config.yaml
arch: "wavenet"
model: "audio embedding model"
dataset: "short made-up English sentences, spoken by a formant synthesiser in many voices"
train_examples: 26041
gain_aug_db: 6
time_shift_ms: 50
input: "waveform_16khz"
targets: ["sentence kind"]
num_classes: 3
embedding_dim: 128
norm: "groupnorm"
weight_standardization: true
depths: [10]
kernel_size: 3
wave_channels: 96
wave_strides: [10, 4, 4]
widths: [384]
am_softmax_margin: 0.1
am_softmax_scale: 30
init: "orthogonal"
residual_init: "none"
optimizer: "normuon"
muon_scale: "spectral"
lr: 0.018
momentum: 0.85
nesterov: false
orthogonalizer: "newton_schulz_5"
adamw_lr_other_params: 0.0018
steps: 8300
batch_size: 64
epochs: 20.4
lr_schedule: "wsd"
decay_fraction: 0.2
final_lr_fraction: 0.05
warmup_steps: 830
weight_decay: 0.01
adamw_weight_decay_other_params: 0.01
Rows from block 4, named by matrix and row number. Rows with one number belong to one channel. Each number is 128 + 24 x the weight over its row's rms, rounded and kept within 0 to 255. All counts start at 0. After the name is the row's rms in percent of the matrix's.
# filt: filter width-3 conv, dilation 16 (model.blocks.4.filt.weight, 384x384x3, standardized in use), inputs 112-139, a 3 kernel for each
# gate: gate width-3 conv, dilation 16 (model.blocks.4.gate.weight, 384x384x3, standardized in use), inputs 112-139, a 3 kernel for each
# out: residual pointwise conv (model.blocks.4.out.weight, 384x384x1, standardized in use, transposed), outputs 308-383
filt.255 096 [100  94 128 133 109 109 128 117 129 139 131 141 107 145 131  96 177 103 138 125 108 135  99 109 131 135  75 158 113 115 124 157 139 128 115 132 131 143 119 144 133  95 118 149 104 117 141 118 141 115 132 103 171 109 114 111 130 116 142 109 151 128 185 124 132 186 161 138  72 137 142 169 117 114  74 133  79 160 139 155 142 108 176 106]
gate.255 088 [114  75 108 101 154  93 117 111 106 136 140 128 151 159 128 179 154 101 120 136 140 128 151 108 127 110  77 120  92 163 106 163 159 106 138 109 143 159 149 130 121 160 149 122  76 132 169 113 109  92  99 117 109 132 153 148 104  76 150 123  88  82 127 110 115 149 121 117 166 149 104 137 126  99 139 119  84 152  83 150 112 137 111 119]
out.255 097 [ 97 135 152  98 144 127 133 128 137 154 121 147 113 144 120 115 106 112 120 148 155 143 122 124 119 202  58  82 159  96 130 153 152 117 114 117 146 143 129 130 121 130 120 104 110 131  80 152 148 162 141 127 132 108 156 158  89 105 161 128 126 147 126 135 182 131  82 100 164  89 128 126  93 149 101  98]
filt.256 092 [115 115 149 145 114  90 123 123 103 130  90 178 159 110 166 149  90 163 158 115 119  96 143 119 155 103 133 144 146 149 120 173 117 122 155 131 144 109 174  90 147 145 116 129 119 113 152 153 149 123 155 124 127 161 138  84 163 167 126 111 136 133 117 144 103  89 157 104 148 127 107 106 154 142 129 135 103 152 162 125 136 154 108 118]
gate.256 082 [167 106  92  93 156 183 159 111 131 150 121 138 150 144 119 125 138 147 135 144 113 139  95 133 168 108  70 142 109 127 127 120 130 121 139 142 134 115 113 116 167 135 134 158 131 160 125 133 114 110 107 133 132 101 144 135 122 133  60 145 119 165 130 124 165 137 138 132 145 112  96 129 115 119 128 147  87 103 139 109 109 157 121 120]
out.256 117 [118  98 138 196 128 127 131 148 125 164 116 175 140 145 135 114 161 127 145 150 132  69 122 147 138 140  87  99 138 139 118 128 123 172 122 117 140 147 128 166 147 131 124 126 116 188 121  86 105 122 130 134 135 108 143 124 164 152  78 119 132 149 129 129 134 178  95 108 155 134 141 132 198 151 140 118]
filt.257 098 [ 89  89 116 153 121 151 161 131 168 129 153 145 119 175 117 112 131 114 113 134 158 106 122 132 153 102 119 128 116 148 154 182 129 133  86 135 139 138 109 108 120  91 146 125 145 100 122 144 136 173 127 133 117 129 129 134 113  56 109 119  95 176  93 162  76 106 122 150 125 101 126 172 130 134 105 112  82 170 141 142  86 124  54  94]
gate.257 098 [151 165 102 136 136 159 138  92 133  86 101 118 146 117 144 169 110 145 104  79 108 106 113 124 120 142 153 142 116 130 156 160 154 122 142 159  96 140 135 170 130 159 141 135 177 145 138 102 100 170 124 126  85 142 112 142 158 118 130 156 111 140 137 126 121 127 117 120 135  95  52  86 140 156 116 130 116 112 129 112 138 123 114 137]
out.257 095 [130 134 109 149 130 189  87 128 127 107 118 125 152 149 140 113 114 144 146 109 103 120 132 131 153 115 144 138  91 137 123 145  86 133 130 118  97 124 137 130 110 136 107 154 129 124  87  92  67 134 114 129  84 141 134 136 122 155 117  81 139 200 155  77  98 119 169 122  89 177 116 139  90  92 131 137]
filt.258 099 [127 141 115  96 130 119 141 108 150 124 153 137  99 138 172 123 145 147 129 115 157 125 120 124 115 139 144 100 129 104 116 181 159 120 131 109 109 107  94 120  93  74 151 113 162 144 162 169 118 122  95 134 143 115 126 148 159 160 106  92 124 107 110 156 131 114 138  97 160 122 153 139 110 148 133 152  47  63 102 155 172 139 121 154]
gate.258 094 [ 72 110  78 108 146 121 118 112 155 105 158 123  97 161 106 117 189 163 119 113  90 111 123 144 130 130 164 130 136 159 151  94 173 177 112 108 140 135  98 148 136 110  87 122 147 127 138  87 117 113 142 154 127 112 140 143 147 117  88  88 111 123 129 143 126 115 134 156 157 147 100 131 130 165 116 143 102 130 155 137 167 151 120  86]
out.258 096 [166 138 119  92 133  90 169 118 128 146  83 133 140 119 132 100 112 112 135 151 111 128 127 123 167 142 168 133 109 111 122 121 139 122 109 136 118 129 122 164 140 139 154 104 134 138  62  93 162 142 120 100 132 117 171  74  97 142 117 113 145 147 151  80  87 132 123 139  91  89 113 128 100 149 101 145]
filt.259 100 [ 79 131 120 126 150 126 135 123 120 116 139 101 140 134 116 118 138 134 123 118 111 113 118  93 102 129 114 141  90 153 108 145  76 140 114 103 140 125  62 116 135 104 126 129 123 100 136  96 120 120  93 121 127 115  93 115 103 109 197 144 145 156 111 117 164 130 124 141 119 157 109 120 142 142 120 126 130 124 106 168 110 156 102 148]
gate.259 110 [100 117 128 113 146  92 166 145 103 124 119 110 149 156  73 138 113 164 112 145 159 104 110 119  89  74 147  91 105 159 134 127 115 122 140 121 110 133 119 136 146 122 138 119 125 107 176 139 137  91 145 122 144 128 123  95 122 126 154 199 163  91 126 107 118 145 133 109 105 123 122 103 141 122 106  98 183 131 117 129 120 104 135 177]
out.259 105 [ 86 165 114  58  88 112 145 126 175  87  82  97 143 113 114 100  71 114 111 133 117 161 140 123  97 118 108 129 128 136 100  84 130 104 155  75 116  94 131 207 107 167 122  76 112  69 106 139 145 141 144 153 135 139 115 164 159 147  82 191 119 125  92 162 110 121 111 168 127 163 129 156 126  93 141 130]
filt.260 113 [ 98 158 132 130 177 167 126 105 134  97  87  99 134 151 160 142 148 110 111 105 110 101 155 108 147 113 115 123 167 112 106 147 118 123  75 164 128 133 122 133 157 152 112 123 115 139 110 177 139 154 141 146 138  90 126 158 124 156 108 157 140 137 133 137 142 123 105 134  92 165 164 149 125 120 148 105 174 130 178 135  97 136 128 133]
gate.260 094 [188 135 168 155 175 131  95 142 144 144 129 158 138 148 147  85 171  60 109 119 138 128 173 130 131 141 161 135 130 118 156 117 131 128 123 113 156 131 142 107 140 137 150 158 128 121 126 116 132 140 139 140 118 126 135 152 115 113  81 154 128 155 112  90 113 107 132 113 110 166 134 147  93 123  99 126 102 127 147 123 158 132 138 147]
out.260 097 [107 155 113 148  83 104 156 157 129 139 129 124 131  95 102  84 131  46 133 136 139 146 142 114 128 134  60 147 108 112 107 142 137 106 149 124 115  65 104 126 106 165 160 146 150 125 140  91 117 125 186 119  92 123 123 142 144 117 123 110  86 182 149 169  87 117 153  97  95 127  96 117  84 128 115 115]
filt.261 103 [135 137 147 142 100  90 115 129 139 193 132 127 173 126 147 129  93  56  93 143 122  85 181 137  81 133 128 101  69 152 133 107 137 140 111 154 127 111 144 138 141 130  95 142 144 153 149 152 134 115 138 125 102 130 164 135  98 167 168 118 171 109 120 134 152 120 162 135  96 175 105 128 103 137 124 136 148 101 110 166 146 129 120  86]
gate.261 102 [152 145 123 101 138 146 144  93 132 138 156 156 141 145 122 130 150 122 134 121 131 149 131 130 155 143 103 112  97 114 120 128 126 110 157 144 179 108 125  96 138 107  82 169 122 118 125 148 124 134 139 105 122 118 126 123 115 167 130  92 118 134 114 135 121 138 132 163 112 135 114 155 115 171 139 162 106 141 120 127 163 134 168 124]
out.261 096 [149 125 115 171 125 188 125 109 123 101 109 141 151 147 150 149  94 150 116 100 151 115 105 143 126 117 168 149 121 140  85 126 116 117 131 141 162 103 134 149 100  94  73 114 108 117  70  83 121 115 129 110 108 130 113 150 138 152 120  76 123  83 114 121 112 117 106 127 121 130 113  97 128 110 128  99]
filt.262 093 [166 173 109 131 138 167 144  93  98 126 127 139 144 111 171 115  75 142 155 145  92 132 122 117 124 117 105 108 168 112 127 143 127 127 153 171 132 147 118  79  98 136 106 138 166 101  85 144  94 156 139 140 128  88 127 116 139 103  82 194 137 163 155 117  94 158 141 102 148 108 162 145 101 150 122  97 149 150 180  95 134 130 114 114]
gate.262 103 [131 117 158 116 101 129 161  85 118 151 180 124 116 124  91 150 106 147 175 144 164 115 100 127 122 137 165 133 114 121 170 163 174 117 106 119 132 129  87  82  93 153 120 125 119 103 106  98 151 133 101 126 138 127 149 133 130 151  88  89 154 166  96 104  85  93 129  88 155 128 104 132 139  98 137 127 116 122 122 102 111 137 108 111]
out.262 105 [145 149 127 115 143 111 114 132 119 107 144 150 147 179 137 138 129 105 139  80 141 131 143  89 154 139 164 133 119 186 138 146 144 102 121 138 143 161 162 186 164 143 138  87 113  93 111 144 159 113 100 134 134 128 120  94 162 124 130 132 113 111 173 130  70 152 172 119  84 143  89 142 175 109 120 131]
filt.263 098 [128 125 118  95 123 113 170 100 129 157 143 151 157 132 115 143 177 119 101 121  71 140 124 146 128 144 169 140 109 130 101 128 105 129 145 118 163 114 128 116 162 107 108 145 110  71 160 100 151 140 136 131 113 133 135 126 119 179 183 103 144  91 110 127 124 141 136 108 134 142 116 133 118 132 117 133 162 103 157 108 160  95 128 146]
gate.263 100 [140 170 110 151 146 131 142 178 127 121 115  96 114  98 104 133 108 131 129 107 159  83 133 106 151  77 170 102 149 117 109 156 116 121 124 144 147 114 111 191 165 132 178 138 131 140 114 105  95 175 118 151 113 140 108 133  84 171 115 154 148 168 158 147 133  87 141 114  78 147  99 111 114 185 160 130 142 119 122 130 153 179 158 127]
out.263 092 [146 106  91 165 106 142 143 113 170 133 124 119 148 140 113  82 121 130 123 158  94 108 153 127  82 133  81 154 105 163 162 140  84 111 108 111 133 125 108 143 133 142 166 112 128 101 142 138  90 121 118 173 134 139 124 121 140 106 148 111 130  90  72  73 162 147 117 152 151 127 130 156 150 148 133 146]
filt.264 107 [115 134 135 120 137 171 120 125 132 139 144 105 117 132 143 124  93 115 117 125 160 137 167 136 114 152 115 111 131 122 153 112 103 116 101 114 119 135 146 149 117 148 118 135  95 112 109 106 162 113 124 127 125 117 104 168 137 135 105 121 191 111 118 105 156 158  99 154 156 136 150  91 157 117 110 150 121 169 144 144 112 132 137 114]
gate.264 102 [120 158 112 136 109 149 114 137 140 122 134 151 114 102 102 116 139 123 107 111 115 145 108 155 115  78 154 122 115 120 138 139 117  88  81 144 133 116 141 114 141 155 188  61  85 117 189 121 151 156 135  98 111 122 122 124 105 100 114 133 119 149 167 115 114 149 123 135 127 130 176 128 103  82 104  98 135 118 141 105 173 157 163 114]
out.264 095 [166 136 116 148 154 125 191  71 126 161  71 125 121 147 126 106 187 118 108 162 139 136  86 122  84 135 162 137 128 130 119 130 134 130 100 101 126 111 113 101 125 132 123 139 110 125 177  89 144 117 149 151 128 118  97 137 115 132 104 186 139 113 124  66  84 134 121 177 142 142 129 115 182 117 178 128]
filt.265 105 [114 107 150 143 137  74 137 131 115  91 143 125 123 142  82 156 105 104 132 121 130 116 135  91 188 125 106  96 108 124 103 161 143 150 119 142 126 112 151  88 136 133 177 128 133 115  95  98 137 139 166 162 138 128 121 138 114 130  70 157 150 123  89  96 133 156 111 129 123 162  86 132 104 129 128 139 135  93  99 134 131 117 146 127]
gate.265 087 [105 136 138 133 159 137 104 154 128 115 114 138 120 167  91 127 112 109 127 147 143 103 103  96 129  97  76 161 149 161 138 128 158 118 166 131 131 104 158 166 137 119 153 121 148 146 147 187 154 135 146 103 114 125 128  95 128 102 164 160 150  75 136 142 155 129 107 117 162 129 150 126 161 160 112 135 118 174 114 112 108 132 138 161]
out.265 085 [ 91 122 108  83 101 129 116 166 145 125 105 150 120  99 146 110 142 163 129 123 100  89 158 151 112  87 168 140 169 186 118 120  97 143 126 132 146 168 131 177 118 151 116 124 113 121 131 112 119 150 162 117 145 139 107 129 128 155 155 142 143 145 156 131  90 131 155 127 147 146 136 130 132 151 147 139]
filt.266 099 [127 137 147 127 132 125 119 152 166 138 163 127 106 184  86 124 116 119 123 124 130 104 119 161 138 107 173 158 127 134 125 119 149 176 108 150 108 131 145 170  99 215 129  67 158 125 120 132 116 103 150 109  99 161 149 118 146 180 134  92 129 156 127 133 131 111 144 152 147 119  83 113 120 131 121 112 128 161 105 134 133 113 101 142]
gate.266 101 [127 130 120 101 123 142 102 141 141 116 107 118  72 109  68 101 106 115 124 137 138  90 103 144 110 137 124 153 135  95 135 127 122 115 128 175 104 176 130  99 105 132 124 159 161 109 136 143 169 124 112 142  92 156  86 124 177 126 114 122 150 112 110 127  98 126 109  98 171 121 134 120 106 121 119 132 113 135  93 103 122 103 118 134]
out.266 097 [157 135 131 118 126 103 129 147 122 106 150 156 128 156 130  81 163 121 132 121 133 131 158 132 180  95 144 101 154 114  93 135 125 149 154 118 122 119 126 148 143 153 107 125 157 120 152 139 108 101 201 115 206 133  93 147  90 132 104 136 148  95 133 104 167 110 150  84 120 145 119 125 139 126 136 138]
filt.267 105 [101 153 144 145  86 123 101 112 139 122 130 125 110 147 149 154 124 149 108 180 132 131 132 141 133 107 130 130 158 102 151 135  81 145 118 145 129 106 160 139 107 140 146 115 160 130 108 138 135 158 105 132 121 133 123 114 127  90 147 142 137 118 115 102  93 178 121 155 106 118 121 123 178 150 154 141 146 158  94 139 138  92 145 141]
gate.267 121 [121 109 131  93 134 143 106  70 111 132 129 123 105 168 102 118 116  82 131 154 144 132 128 115 138 147  98 136 128 118 176 123 104 135  78 109 103  88 119 159 155  58 148 153  93 150 120 123  94 107 133 120 137 136 123 101 129 173 116 150  89 144 114 149 145 142 142  95 115 108 116  99 102 197 100 143 135 132 140 112 131 165 140  96]
out.267 086 [172 105 103 163 138 137 137 109 156 103 156 133 132 114 137 139 151 129 129 155 110 172 100 134  83 144  62  94 145 128 153 126 125 153 124 114 138 144 132 127 106  95  96 122 133 134  55 173 131 107 143 122  59 125 129  83 147 132 155 156 129 150 127 185 138 144 118 118  81 165  96 148 152 115 161 170]
filt.268 098 [126 132 116 110 108 142 129 141 116 109 157 120 110 152 176 151 107 130 130 120 131 146 145 131 132 109  97 134  89 139 131 120  98  62 117 139 116 121 129 129 136 131 152 164 174 152 167 168 113 119 111 115 140 135 149 147 141 166 110 156 124 109 153 122 135  93 176  98 146 147 160  90 114 103 141 124 111 124 106 164 103 118 104 134]
gate.268 081 [121 146 125 116 151  83 113 124 141 130 118 146  86  57 132 128 133 116 104 104 126 161 155 147 119 115  77 140 141 154  93 140 177 120 128 104 119 114 140 146 149 111 163 126 147 133 135 133 165 160 147 132 100 139  99 108 134 163 107  64 135 115 142 134 159  76 133 148  94 144 110 141 159 105 100 158 144  81 184 100 175 110  87 104]
out.268 094 [ 79 118 138 126 135 125 164  86 123 101 118 123 119 173 103 115 177 102 123 165 130 166 169 102 137 124 133 126  89 136 139  94 147 145 107 134 131 140 129 165 115 106 115 124 150 152 183  69 119 133  81 120 171 121 130  78  56 143 102  92 102 106 103 135 151 137 106  66 146 175 132 139 134 142 197 152]
filt.269 108 [113 100  81 137  93 145 129 124 119 135 145 136 105 113 173 123 136 106 157 148 129 144  99 130 148 143 128 150 126 137 159 131 133 138 127 128 136 130 142 135 118 130 153 142 106 107  72  87 132 131 109 141 127 115 129 153 146 124 159 107 178 136 136 114 116  98 151  80 105 155 114 175  99 106  89 110 140 120 184 140 109  89 108  62]
gate.269 131 [176 117  95 140 104 115 106 117  79 108 116 118 117 134 161 131 142 132 113 121 119 127 133 137 110 104  96 114 149  72 122 142 110 112 184 135  88  97  93 115 100 118 114 111 117 143 148  92 118 121 138 133 107  96 144 136 163 124  88 126 136 144 114 112 142 113 140 157 142 145 161 170 114  96 150 122 161 124  77 115 117  89 138 109]
out.269 088 [129 106 137  80 155 132 179 137 141 164 131 127 114 123 136 183 181 142 148 164 137 141 115 106 177 165 148 154 131 133 108 149 135 114 117 121 158  82 126 125  99 141 181 104 143 183  84 188 137 129 122 130 105 138 112 116 129 115 119 116 126 104 114 170 144 137 128 155  84 113 169 121  99 112  82 138]
filt.270 098 [150  77 100 151 151 118 144 143 112  99 118 117 124 179 170 121 151 102 136  89 131 114 143  89  79 104 152 166  66 112 166 120 147 180 169 127 120 127 110 129 146 151 125 152 137 150 137 113 150 154 127 156 157 114 129 145 125 146  99 186 117 140 124 132 102 146 148 139 116 188 109  87 102 162  85 119 122 125 112 137 168 154  89 127]
gate.270 102 [106 134 181 100  84 101 122 138 131 123 159  85 119 103 117  91 122 121 147 108 118 150 124 160 111 153 151 100 121 149 140 146 131 119 109 164 114 108 132 114 139 161 124 155 123 120 145 131  91 129 181 109 125 131 152 131 132 115 124 116 121  79 124 111 122 105 113 148 150 149 107 104 110  93 115 158  93 112 130 153 143 107  90 120]
out.270 107 [172 110 137 126 127 122 111 133 102 125  97 116 120 151 139 126 159 136 115  89 108 191 106 109 117 102 136  87 181 135 143 121 149 112  99 148  82 130  99 110 149 101 138 114  78 168 107 117 147 111 138 126 160 113 149 157  95  87 119 139 115 129 189 131 157 116 129 123  68 149 125 117 124 126  99 127]
filt.271 118 [106 114 157 134 109 143  94 112 104 117 124 126  77 144 130 148 122 118 133 124 102 131 119 157 101 122 117 147 117 135 142 146 124 123 125 115  92 142 137 118 139 224  96 142 122 129 184 153 118  81 138 158 148 155 133 111 136 134 102 118  97  96 135 114 132 130 101 122 170 119 105 125 112 155  84 123 108 141 166 154 105 132 113 152]
gate.271 114 [155 113 111  98 100 104 103 133 168 158 136 159  96 134 116  83  49 120 132 114 125  82 135 126 153 128  80 140 113 137  93 132  85 152 143 149 144 148  98 140 124 132 139 129 102  91  87 140 162 124 128 107 123  94 150 103 149 134 162 112 161  97 123 142 187 122 161 129 153 119 118  85 130 144 142 154 158 103 126 131 154 146 170 156]
out.271 092 [164 125 174 154 124 122 153 133 156 101 154 112 133 133 166  71 202 114 117 130 174 125 130 130 152 128 132  88 126 136 110 132 139 106 139 104 125 157 126 105 149 114 105 131 142 131 133  93 124 144 110 136 167 127 121 141 218 107 147 114 129 113 119 144 107  90 136 135 184  96 120 112 113 150 138 144]
filt.272 108 [142 112 115 140 143 103 123 111 100 140 126  53 109 143 115 135 111 103 126 145 113 120 144 118  99 102  94 134 113  77 137 139 121 139 149 129 160 112 140 140  90 126 151 107 166 146 137 117 159 126 184 123 144 111 116 136 110  55 154 131 110 122 115 104 127 130 115 158  96 145 131 119 154  78 128  97 165 101 116 157 149  98 108 137]
gate.272 097 [106 109 106 120  92 132 130 154 136  92 133 111 126 108 130 137  89 105 142 156 142 114 129 111 131  95  91 136 136  65 100 123 115 157 138 148 120 122 117 122  77  95 129 114 122 155 106 116  78  99 118 143  97  96 125 155 157 154 135  59 111 123 108 155  99 133 124  77 128  80  82 122 127  95 140 127 110  92  85 125 135 122  66 155]
out.272 103 [157 138 117 154 123 116 198 125 156 171 164 113 102 141 124 107 142  89 127 105 113 128 153 121  94 151 144 118 142 161 140 140 106 145 113 133 155 120 103 109  99 121 209 124 167  72 149 137 146 139 154 159  61 128 126 108 107 140 110 116 153 168  71 128  84 132  99 125  88 130 161 127  74 111 143 167]
filt.273 100 [112 101 193 138 167 119 152 143 120 153 141 107 148 136 195 142 145  94 166 124  89 124 121  97 109 141 135 125 136 104 126 160 127 137 144 127 131 149  82 105 114 102 169 110 122 122  81 141 104 131 109 155 146 121  93 158 132 162 130  94  67 125 128 134 167 120 107 109  85 118 119 189 127 105 102 102 113 147 157 134 101 131  95 114]
gate.273 096 [129 105 161  95 137 100 109 118 138 146 126 121 162 159 143 107 141 128 131 131 139 132 136  63 132 148 123 141 156 110 149 122 115 142 105 146 120 152 128 125 124 131 129 106 133 145 137 140 118 119 116 158 100 149 140 130 159 100 159 140 135 153 133 129 133 144 145 154 194 176  93 148 125 151 148 118 129 122 119 157 112 142 127 135]
out.273 108 [117 149 129 118 140 159 101 132 167  92 140 158 147  92 129  94 102 168 127 103 176 137 100 110 117 141 174 114 127 101 119 128  97 142 144 109 131 105 102 122 111 145 120 137 126 187 148 127  98 134 117 122 121 140 156 136 151 101 112 126  90 114 120  93 214 134 107 144 113 151  75 106 112 120 113 116]
filt.274 121 [ 86  88 129 115 152 124 153 126 163 110 114 110 153 136 142 103  84 158 110 141 159  86 117  78 152 124 124 149 148 102  94 135 120 136  96 116 144 175 129 105 126 144 113 104 128 100 142  94 133 154 132 109 112 130 116 120 158 128 134 145 121 155  90 119 140 110 102 116 128 107 151 149 121 139 138 119 152 134 150 123 143 135 120 129]
gate.274 108 [157 144  97  99 148 102 177 141 143 212 126 170 171 143 114 137 124 124 171 117 154 121 123  84 180 124 146 125 119 163 129 106 120  81 153 144 120 111 128  89 117 120 127 133 110 138 114 113 115 140 144 122  94 130 126 124 157 137 115 144 134 108 149 161 198 132 130 118 133 103 145 129 127 126  84 118 134 177 160 108 109 133 106 109]
out.274 092 [140 127 103 142 138 133 116 108 147 125 103 114 117 116 142  88 126 142 132 174 133 118 158 147  88 141 187 121 150 109 138 137 127 142 146 112 141 177 148 154 113 134 131 140 108 117 147 127 103 108 121 120  16 137 125  88 157 125 144  89 107 141 129 159 104 137 112 134 146 109 101 120 155 166 126 121]
filt.275 096 [112 104 162 106 132  84 126 136 181 119 134 123 123 111  83 140 116 188 154  56 148 171 120 126  89 106 164 138 122 129  92 119 161 149 157 130 118 119 139 134 173 188 113  88 218 168 123 130 124 140 150 125 130 128 134 138 146 164 104 128 144 129 110 132 107 136 170 115 154 102  92 112 116 163 168 156 149 129 118  98 195 117  91 132]
gate.275 090 [139 152 166 117 143 106 130 127 120 180 114 171  76 166 133 162 125 111 125 126 164 157 166 142 146 130 144 134 126 127  98 145 145 143  85 136 128 121 141 107 156 107 104 144 151 148 148 134 148 162  93 162  93 171 106 120 115 152 102 191 163 108 149 159 137 158 106 156 130 141 139 144 112 139 139 145 120 111 121 139 106 112 141 129]
out.275 104 [111 132 145 162  97 139 143 119 109 157 161 140 130 142 115 120 139 153 121 160 100  48 155 103 128 118 118  88 125 157  97  79 135 107 142 127 129 128 125 111 123  93 175 131 144 121 123 145 145 159 152 137  72 117 149 150 120 132  82 147 131 114 107 136 101 130 156 121 150  86 125 133 163 157 119 110]
filt.276 093 [100 112 165 112 148 145 104 137 200 103 135 149 169 136 158 130 127 145 139 144 148 134 148 148 137 144 137 138 100 130 169 158 135 154 130 131 138 135 134 132 121 143 101 170 119 114 109 147 120 117 101 126 160  96  99 128 103 143  96 134 146 105  64 127 128 117 132 141 132 112 123 138 126 103 165 141 110 144 149 125 116 121 152 175]
gate.276 101 [132 154 158 156 114 120 130 137 138 145 178 154  91 138 146 148 144 135 120 151 149 119 161 136  99 128  95 142  88 107 108 124 122 141 123 151 125 152 140 148 136 143 111  94 113 139 110 119 119 122 106 129 118 171 121 137  92 103 125  93 156 121 140 108 152 135 104 120 192 164 148 129 140 115 140 145 159 132 125 134 122 172 116 120]
out.276 112 [142 119 121 181 141 141  98 125 108 159 160 152 129 133 134 191  92 106 152 113 127  84 112 105  94 160 160 123 141 154 144 120 133 111 147 130 131  88 157 153 161 106 122 107 162  90 140 150 134 167 130 126 168 104 144 115 152 156 158 119 199 120 181 121 129 153 145 176 155 157 151 142  69 138 144 120]
filt.277 101 [ 96 139 160 112 120 128 133 137 108 136 103  66 134 125 126  94 184  84 130 126 105 125 116 100  92 117 103 136 111 181 129 149 154 172 110 171 155 126 137 140 125 141 148 129 108  91 171 103 137  82 130 135 135 146  97 130 146 118 158 101 152 151  60 114 156 137 138 137 126 119 129 157 148 178 137 129 129 123 122 125 144 116 131 119]
gate.277 090 [108 145 134 128 144 156  94 138 165 118 140 144 166  66 117 123 125 120  75 101 146 140 129 171 138  87 126  95 145 134 126 133 101 149 133 181 143 110 146 130 104 140  97 121 141 122 146 136 121 125  90 139 122 102 112 123 128 125  78 135  99 120 115 120 143 118 122 101 103 155 143 113 120 132 123 137 136 121 124  52 158 116 115 130]
out.277 109 [184 134 125 129 126 106 110 136 121 143 145 129 115 160 128 154 103 159 107 120 113 136 120 117  99 111 175 135 138 141  81 137 143 111 128 135 113 133 125 182 111 139  56 136 136 142 192 167 109 112  93 148 145 146 115 164 134 139 187 172 143  93 168 133 121 133 135 128 156 157 108 121 141 132 133 140]
filt.278 100 [132 129 122 131 159 124 132 162 130 108 130 131 134 116 136 135  95  96 135 121 124 146 164 149 155 101 151 145  79 137 140 155 136 147 135 128 112 143 146 140 106 116 121 163 161 150 135 131 112 104 155 124 151 145 138 148 119 142 121 159 124 104 138 122  88 183 123 138  96 128  81 126 115 116 120 115 103 154 178 147 145 132 147 118]
gate.278 095 [136 174 133 128 123 119 146 118 124 181 154 141 118 128  95  87 103 102 109 131 128  98 124 115 160  97 155 144 137 120 132 175 129 138 134 162 131 110 136 145 141  60 153 103 122  94 118 122 145 143 129 170 118 135 111  98 126 131 154 103  84 158 133 153 158 138 127 110 132  92 155 142  85 150 157 110 145 154 150 131 105 142 122 120]
out.278 093 [ 94 153 183 160 160 153 128 178 154 118 124 123 125 133 144 116 194 116 131 169 141 143 144 143 155 134 126 124 144 102 167 106 126 127  98 141 148 136 115 124 140 148  90 153 110 150 125 143 138 181 118 124 120 108 147 115  47 119 125  80 136 119 176 107 157 142 123 122 148 144 158 136 102 137 119 133]
filt.279 100 [117 133 145 109  87 136 153 181 153 137 119 142 121 163 124 118 144 100 128 113 103 132 116  80 130 140 134 144 102 157 119 149 138 132 124 162 135 156 156 141 168 121 130 160 114 106 154 117 114 104 122 111 137 142 129 149 132 121 169 110 121  76 146  86 147 113 104 169 165 108  91 139 122 133 140 131 132 150 169 102 125  97 124 122]
gate.279 094 [123 157 110 112 138 129 103 142 149 142  77 126 108  78 128 133 143 174 118 145 155 134 155  83 140  76 174 107 107  46 165 102 102 156 138 117 158 156 154 171 156 125 111 166 144 124 156 156 141 127  82 129 114 164 130  93 129 103  96 162 143 144 134 119 105 103 139 138 133 143 138 157 107 135 155  84 137 108 141  98 148 113 175 158]
out.279 101 [ 97 122 130 121 166 127 158 151 112  80 192 103 132 113 142 108 157 131 143 176  96  84 136 159 118 114 155 120 127 158 158 123 125 164 111 105 144 133 149 139 105 111 140 162 109 157 104 161  91 105 139 142 136 128 111 148  97 102  92 145 135  92  59 153 148 148 161  83 153 157 152 127 167  84 153 142]
filt.280 094 [120 123 122 102  93 117  94 116 101 150 119 108 101 150  68  97 113 125 136 125 113 156 110 152 132 125 158 139 127 137 158 117  89 148  93  90 165 148 104 105  95 139 130 138 116 148  82 119 120 125 152 152 132 128 137 156 125 124 180 123 134 135 122 146 142 153 157  77 108 142 129 133 129 114 168 179 109 134 125 158 126 118 138 120]
gate.280 092 [150 160 163 129 128 114 110 117 103 140  66 115 119 115 138  86 127  77 169 147 127 129 143 128 126 143 136 129 124 145 141 120 134 114 132 123 136 124 142 122 126 107 129 108 162 135 126 143 131 103 158 127 140 106 138 114 126 111  93 112 141 116 134 126 115 127 105 133 102 128 128 129 127 147 168 132 123 123 105 138 157 134 149 128]
out.280 090 [168 113 105  96 127 103 145 110 114  93 119  93 109 145  96 160  98 132 130  92 120 130 107 160 114 127 102  95 143 119 166 125 122 121 134 147 130 145 159  96 109 118 145 136 132 140 143 157  77 118 128 127 132 134 117 121  57 102 123 175 118 127 105 137 145 129  81 150 173  98 111 136 103 164 128 143]
filt.281 099 [123 128  80 107 123 124 114 153 118 128 127 116 151  89 129 120 176 144 126 131 159 162 129  99 171 128 105 116 122 114  99 133 144  81 105 158 111 123  94  98 141 132  90 139  82 121 157 117 143 135 117 122 104 110 114 141 136 105  89  90 106  67 120 139 112 179 134 160  96 135 143 134 127 140 132 104 135 144 114  81 120  77 111 115]
gate.281 097 [159 145 119 120 140 137 169 158  91 146 119  52 142 130 159 112 143 127 129 103 116 133 123 105 120 135 113 136 133 127 110 123 128 140 151 140 109 139 154 144 149 119 176 117 154 128 131 150 121 138 116 125 124 105 141  99 105  89  93 127 129  56  98 133 102 114 106 126 159 122 124 168 144 158 135 140 152 104 124  70 152 122 155 131]
out.281 089 [112 147 139 134 136 128 131  89 140 121  69  92 114 149 115  83  96 108 156 130 166 142 156 134 137 156 108 124 137  94 134 127 163 164 141 149 124 106 117 133  82 107 195 152 100 130  91 103 157  88 152 121 201 103 114 154 109 111 135 126 124 154 119  69 133 138 133  93 122 163 146 112 170 105 137 112]